From a checkpoint of a small spectrogram enhancement model: widths [96, 192, 192].
Rows from block 9 of a small spectrogram enhancement model, named by matrix and row number. Rows with one number belong to one channel. Each number is 128 + 24 x the weight over its row's rms, rounded and kept within 0 to 255. All counts start at 0.
After each channel's rows are labels from the 100 clips, of 14976, where the channel reaches its highest value: "responds to" is what is common among them. Only what is clearly more common there than usual is listed. The data: songs of 200 made-up bird species, synthesised, often over outdoor noise.
# convs0: first 3x3 conv (model.decb.0.1.convs.0.weight, 192x192x3x3, each kernel summed), inputs 0-95
# convs1: second 3x3 conv (model.decb.0.1.convs.1.weight, 192x192x3x3, transposed, each kernel summed), outputs 0-95

convs0.145 [165 153 182 144  94 160 115 138 140 130 126 100  90  81 145 137  99 119 132 100 126 126 116 104 124  91 101 154 147 112 167 135  99 138  98 122 129 143 112 153 145 129  94 136 121 134 106  96 122 144  97 113 121 122 120 118 120 104 142 122 141 127 160  76  51 131 133 151 108 130 125 124 179  62 162  97 187 123 123 106 137 141 116 146 111 164 128 113 126  97 117 103 149 136 162 125]
convs1.145 [172 121 127 119  99 121  90 151 104 134  86  70 144 140 118 109 145 145 123 159 143 102 131 151 126 129  91 151 143 145  42 141 132 125 130 160 103  98 140  52 135 105 112 127 114 140 131 118 121 131 131 109 124 127 155 135 149 129 171 171 130 178 134 128 133 108 139  89 123 128 142 177  83 150 116 132 109 133 135 103 106 133 105 154 160 106 138 141  95 162 102 125 130 131 107 132]
responds to: clipping; text has "clipped"

convs0.53 [204 134 129 107 121 120 113 134 205 120 163 119 134  88 115  94 124 111 117 131 122  67 115 168 113 143 118 139 135  96  96 134 139  76 112 127 142 138 103 142 123 143 134 155  97 131 130 139 124 131  97 161 136 103 131 139 148 123 144 119  96 101 142 107 140  63 149 128 141 162 117 121  87 148 105 129 125 132  90  97 123 124 130  92 114  50 107 154 125 116 123 138 108 144  92 145]
convs1.53 [ 86 129 131 135  82 109 101 135 124 132 101  97 144 128 134 151 132 148 148 110 158 156 120 165 143 128 133 144 111 145 127 114 102 156 159 144 146  90 120  69 153 114 146 112 130 155 134 118 122 113 139  93 135 141 118  81 142 103 147 152 122 133 163 124 183 102  98 153 114  85 109 111 116 109 120 132 129 158  97 145 135 126 146 205 145 140 162 120 117 112 115 169 132  91 139  90]
responds to: harsh note; clipping; text has "clipped"

convs0.184 [111 129 111 114 126 153 159 109 169 122 118 180 102 144 150 103 159 102 113 150 115 118 110 130 171  93  96 115 129 109 136 149 129 134 129 136  96 119 137 130 110  97 142 142 152 117 105  92 143 104 124 160 122 127 161 166 128 131 140  91 136 108 125  96 137 128 110 141 130 129  89 138 121 115 150 108 116  95 158  96 133  75 139 144 130  77 111 144 128  61 145  98 110 131 100 132]
convs1.184 [151 115 124 179 122 145 133 133 120 155 156 141 141 144 124 139 137 140 168 108 137 133 122 101  89 111 134 151 124 127  87 104 119 130 121 158 140 115 113 124 104 111 128 132 137 104 172 149  98 142 119 105 140 104 126 128 119 134  79 145 102 124 101 127 183 141 150  97 122 110 157  92 142  92  94 118 164 135 120 153 120 143 138 134 140 134 125 120 127  82 117 151 150 121 133 124]
responds to: harsh note; first syllable: harsh note

convs0.97 [ 63 155 113 134 131 147  85 107 135 109 189 149 111 144 108 170  70 103 157 111 169 102 120 138 144 152 164 170 166 105 105 130 133 114 112 146  99 107 106 139 134  79 114 142 135 128 124 117 124 115 173  91  90 103 109 106 122  88 122 157 123 140 138 121 150 125  90 129 112 130 161 135 104 128 131  93 106 140  91 118 138 164 113 120 132 115 109 150 125 148 147 125 116 120 124 130]
convs1.97 [139 118 179 123 146 122 152 100 124 117  87 140 100  94 172  70 145 181  91 148 109 149 129 157 147 130 171 128 125 151 117  90  95 108 127 139 157 147  85 131 144 157 130 103 139 112 153 129 130 146 132 215 146 149  96 112 137 146 122 105 129 120 156 100 146 148 123 120 124 145  97 103 126 130 140 111 134  84 154 125 102 107 139 155 199 150 135 127 127 175 128 125 112 119 146 105]
responds to: clipping; text has "clipped"; wind

convs0.59 [131 134 101 106 108 123 117 148 255 151 143 144 103 149 127 107 143  91 121 125 131 125 107 131 124 138  99 112 140 171 155 148 124 135  93 146 139 137 116 164 103 110 130 113 126 136 104 131 155 127 140 127 117 137 116 198 126 100 131 102 112 102 110 128 149 109 106 128 113 108 105 107 132 123 126 100 168 142 128 120 123 178 129 138 109 139 104 132 135  88 151 127 118 125 121 120]
convs1.59 [121 127 127 116 110 116 138 144  93 110 116 153 106 126 122 128 112 130 119 132 115 104 128 122  88 119 132 134 124 136 141 161 127 123 129 127 138 189  99 105 124 112 136 123 130 124 126 121 122 130 130 122 109 107 125 106 150 125 119 138 112 113 130 138 189 126 133 163 125 118 151 132 139 125 125 133 122 120 125 124 133  77 123 126 108 141 121 123 132 125  89 140 128 132 135 151]
responds to: harsh note; clipping; text has "clipped"

convs0.151 [ 98 102 148 104 134 151 147 128 137 134 166 139 162 147 130 147 149 105 146 103 115 101 132 115 136 118 104 161 139 103 129 128 152 148 125 121  84 103 148 117  90  92 132 109 157 167 155  98 172  92 126 126 131  87 128 160 127 151 128 164 154  80 134 133 130 133  77 156 121 109 108 134 104 103 138 101 118 141 140 172 129 118 129  91 137 108  75 102 124 116 143 123 112  98 129 148]
convs1.151 [108 128 103 153 138 143 122 115 116 115 216 163  76 143 107 102 145 104 142 140 144 116 132 127 113 148 156 102 171 114 138 155 128 111 126  96 103 137 143 143 142 127 126 109 105 144 101 119 123 138 117 166 118 119  94 136 111 144 165 123 101 122 111 126 152 151 157 140 154 104 120 102 147 119 127 111 154 120 109 144 148  91 158 134 113 155  98  89 100 158 142  83 115 173 109 124]
responds to: clipping; text has "clipped"; harsh note

convs0.2 [120 112 142 110 136 151 167 120 228  99  84 147 136 152 117 129 122  99 128 110 167 123 142  98 106 121 117 126 133 111  74 104  98 110 131 141 144 149 128 146  73 135 109 115 115 110 157 135 113 112 116 131  93 138 154 101 122 123 114 113  64 126 125 126 125 115 132 118 120 122 146 111 113 122 128 129 145 138 125 103 144  94 121 127 129 143 109 135 123 129 116  97 147 182 133 122]
convs1.2 [118 130 127 107 126 109 116 113 121 118 144 126 110 126 133 130 143 120 126 123 126 112  87 168 102 153 137 128 120 115  99 131 124 116 127 130 125 143 124 105 139 129 124 134 127 151 128 105 145 118 106 105 150 132  99 123 136 125 146 128  64 124 119 144 135 115 110 123 121 113  98 136 128 132 124 122 137 144 133 105 126 140 138 141  93 143 135 123 119 119 142 137 136 140 134 115]
responds to: harsh note; first syllable: harsh note

convs0.113 [129 112  68 112 107 152 104 118 178 133 103 122  94 126 108 136 141 132 155 159 122 138 109 111 184  94 142 122 141 156 132 141 130 123 113 114 135 157 121 121  98 119 128 114 133 145 122 100 146 123 117 134 119 118 121 168 140 126 119 100 150 118 134 130 128 155 127 140 115 113 119 118 117 112 136 121 163 118 146 124 117  99 129 111 152 136 114 124 146 123 150  61  84 114 145 136]
convs1.113 [105 123 120 110 144 137 152 139 105 132 146 120 128 122 105 112  92 177 144 127 112 125  86 127 132 115 120 139 117 115 109 148 122 152 137 112 135 163 136 128 123 126 125 110 126 114 156 119 146 129 107 146 136 127  84 137 129 136 139 117 161 134 125 131 175 121 125 155 131 107 126 130 148 144 128 129 100 132 127 122 112 143 142  87 129 116 140 134 121 158 133 114 144 126 142 146]
responds to: harsh note; first syllable: harsh note

convs0.168 [151 124 114 172 124 128 152 139 134 161 138 131 127 118 213 187 123 125 136 128 177 110 107 135 113 120 115 133 199  95 110 109 141 120 149 102 145 130 125 108 142 132 121 113 149 126 130  99 118 106 113 103 142  98 110  99 131 124 120 117 120 136  98 112 204 116 120 131 121 129 134 124 130 113 136 246 128 120 138 119 114 195 117 135 129 133 147 128 167 111  63 125 206 118 144 120]
convs1.168 [ 90 123 149  96 128 129 124 137 133 122 113 124 140 144  83 111 129 133 131 137 136 134 121 130 117 167 129 123  79 114 137 146 136 117 134 170 151 125 128 126 129 132 113 129 122 122 112 126 121 125 149 118 124 135 104 161 145 126 133 127 138 118 128 131 255 121 146 140 155 145 110 116 125 118 128  42 146 128 115 132 140  85 146 137 148 129 122 117 116 106 132 118 102 124  95 117]
responds to: mains hum

convs0.19 [149 133 135 107 151 180 126 147 166 126  93 138 147 143 119 143 100 136 130 131 152 114 146 120  83 134  96 150 123 144 153 129 116 128 124 109 137 147 118 119  74 129 147 140 160 129 102 136 129 123 122  96  86 136 158 141 132  99 109 118 148 107 106 168 124  82 138 174 115  85 140 125 103 146 158 145 137 141 116 158 131 142 131 133 133 125 130 127 126 115 112 138 143 172 121 166]
convs1.19 [128 117 124 134 142 138 119 140 117 135 146 116  46 121 161 140 132  97 105 114 137 125 106 174  33 125 110 138 120 125 110 147 120 118 132 130 152 136 160 142 119 133 125 132 123 109 112 128 112 133 150 124 141  93 121 109 150 131 134 157 181 130 143 130 142 128  99 125 125 144 133  97 184 139 123 114 118 119 127 102 117 136 134 128 138 121 142 102 146 105 135 112 121 124 135  91]
responds to: harsh note; rich in harmonics

convs0.112 [162 143 141  81 130 177 164 139 172 120 106 127 114 127 110 112  88  79  92 113 146 140 137 111 181 117 130 102 174 167 145 132 125 119 139 142  94 154 115 176 109 110 151 116 110 116 140  88 105 138 120 142 125 129 141 106 140 124 149 107 151 140 123  99  80 127 130 143 125 157 131 146 108 125 102 160  89 126 111  76 118 111  98 144 142  94 160 158 115  94 137 113 136 124  90 108]
convs1.112 [121 180 137  91  68 144 119 139 153 128  97 144 126 132 126 104 159 141 131 153 119 117 118 149 149 145 136 115 111 138 148 105 129 157 113 124 110 125 129 131 126 154  94 137 144 142 111 177 124 111 114 115 114 115 170 136 117 113 128 137 148  88 143 125 135 103 117 115 138  97 133 104 158 126 134 121 103 109  92 114 111 115 142 131 172 161 116 155 121  88 106 164  89 105 158 118]
responds to: clipping; text has "clipped"; mains hum

convs0.47 [119  82 102 134 142 101 100 159 165 131 112 160 132 143 110 121 122 108 173 180 142 152 118 137  99 117 152 128 129 142 157 123 139 117 134 156 109 103 110 149 107 129 151 182 128 120 127 143 149 144 144  80 142 104 145 106 121 126 129 109 116 126 107 138 143 107 137 129  52 102 135 173 139 134 114 115 128 104 102 146 163 137 169  78 150 119 121 110  62 129  79 142 139 105  98 131]
convs1.47 [ 77 117 137 147 154 132 110 124 135 139 121 153 146 124 119 152 159 130 111 115 145 129 135 112 155 113 167 149 118 124  78 155 111  83 117 164 127 134 118 146 139 115 134 151 136 123 127 161 161 154 107 100 130 130  93 100 142 136 113 108 116 122 180 127 112 150 121 140 126 153 148 107 128 123 107 141 107 116 127  90 152 144 156 138 126 187 117 112 126 124 127 160 105 118 128 169]
responds to: mains hum

convs0.102 [101 136 132 109 118 136 117 114 160  98 113  47 113 125 131 127 139  92 145 136 135 132 178 132 174 138 152  98 113 167  97 117 106  83 107 139 121  87 159 106  92 103 108 120 115 139 123 124 120 119 107 119  70 168 130  99 145 113  75 162 109 132 141 127 180 111 114 153 144 153 128 161 109 111 172 100 122 139 107 139 136 109 162 179 138 136 151 124 124  97 102 137 150 147 102 127]
convs1.102 [122 121 133 134 145 110 110 127  89 131 155 130 106 140 146 165 104 147  82  98 122 115  96 124 112 137 127 152 123 146 117 117 136  88 151 126 150 173 109 100 152 105  81 148 148 120 143 102 156 113 174 118 138 128 103 113 137 111 134 138 154  93 105 117 157  55 119 151 111 151 130 113 166 138 124 126 146  94 120 125 127  74 121 108 111 129 100 119 121 154 127  87 154 135 119 197]
responds to: mains hum; clipping

convs0.158 [133 118 110  99 138 119  98 127 104 149 130 127 129 140 125 148  76 126 108 151 114  95 124 121 198 122 120 107 140 140 107 127  86 145 106 112 137 117 166 126  99 148 150 144 156  88 119 140  98 152  87 126 147 111 160 126 121 103 142 156 105 159 117 154 221 129 139 174 130 122 116 110 139 110 144 168 127  70 103 147 118 135  94 138 124 121 135 130 128  77 119 100 108 131 103  92]
convs1.158 [133 121 179 130 160 134 107 119 135  74 107 150  96 189 110 125 132 141 156  86 147 122 137 150 151 100 116 163 141  89 168 121 148 190 135  88 154 133  87 132 129 157 140 139  97 138 105 117 103 139 120 140 121 137 168 111 105 139 107 123 123 180 111 160 216 155 128 138 127 118 115 128 121 130 169 155 160 160 101 117 125 159 142 127 116 146 163 110 136 143 144 122 150  76 144 141]
responds to: mains hum; clipping

convs0.183 [141  92 190 130 110 108 137 191 148 155 124 149 118 113 131 136 128 109 137 142 154 157 130  98 121 147  91 146 116 170 196 113  99  73  98 128 115 186 105 131 124 117 140 122 128  96 142  91 159 179 126 108 110 103 133 138  95 145 141 128 125 115 128  79 118  99  80 107 118 117 114 129  97 149 106 161 147 129 136 100 116  77 128  85 161 110 145 161 113 110 126  62 140 152  77 121]
convs1.183 [134 143 115 101 126 125 140 182 146 135 121  82  98 139 139 119 118 143 124 119 149 124 100 138 144 145 126 120 150 133  78 173 134 112 106 106 112 168 129 111 110 104  98 112 160 139 129 146 176 108 113 138  87 119 133 127 153 100 135 128 166 134 108 145  87 130  93 121 121  95  86 118 133 106 117 108 133 127 132 137 108 114 125 138 104 113 137 126 117 137 123 123 174 119 129 127]
responds to: clipping; text has "clipped"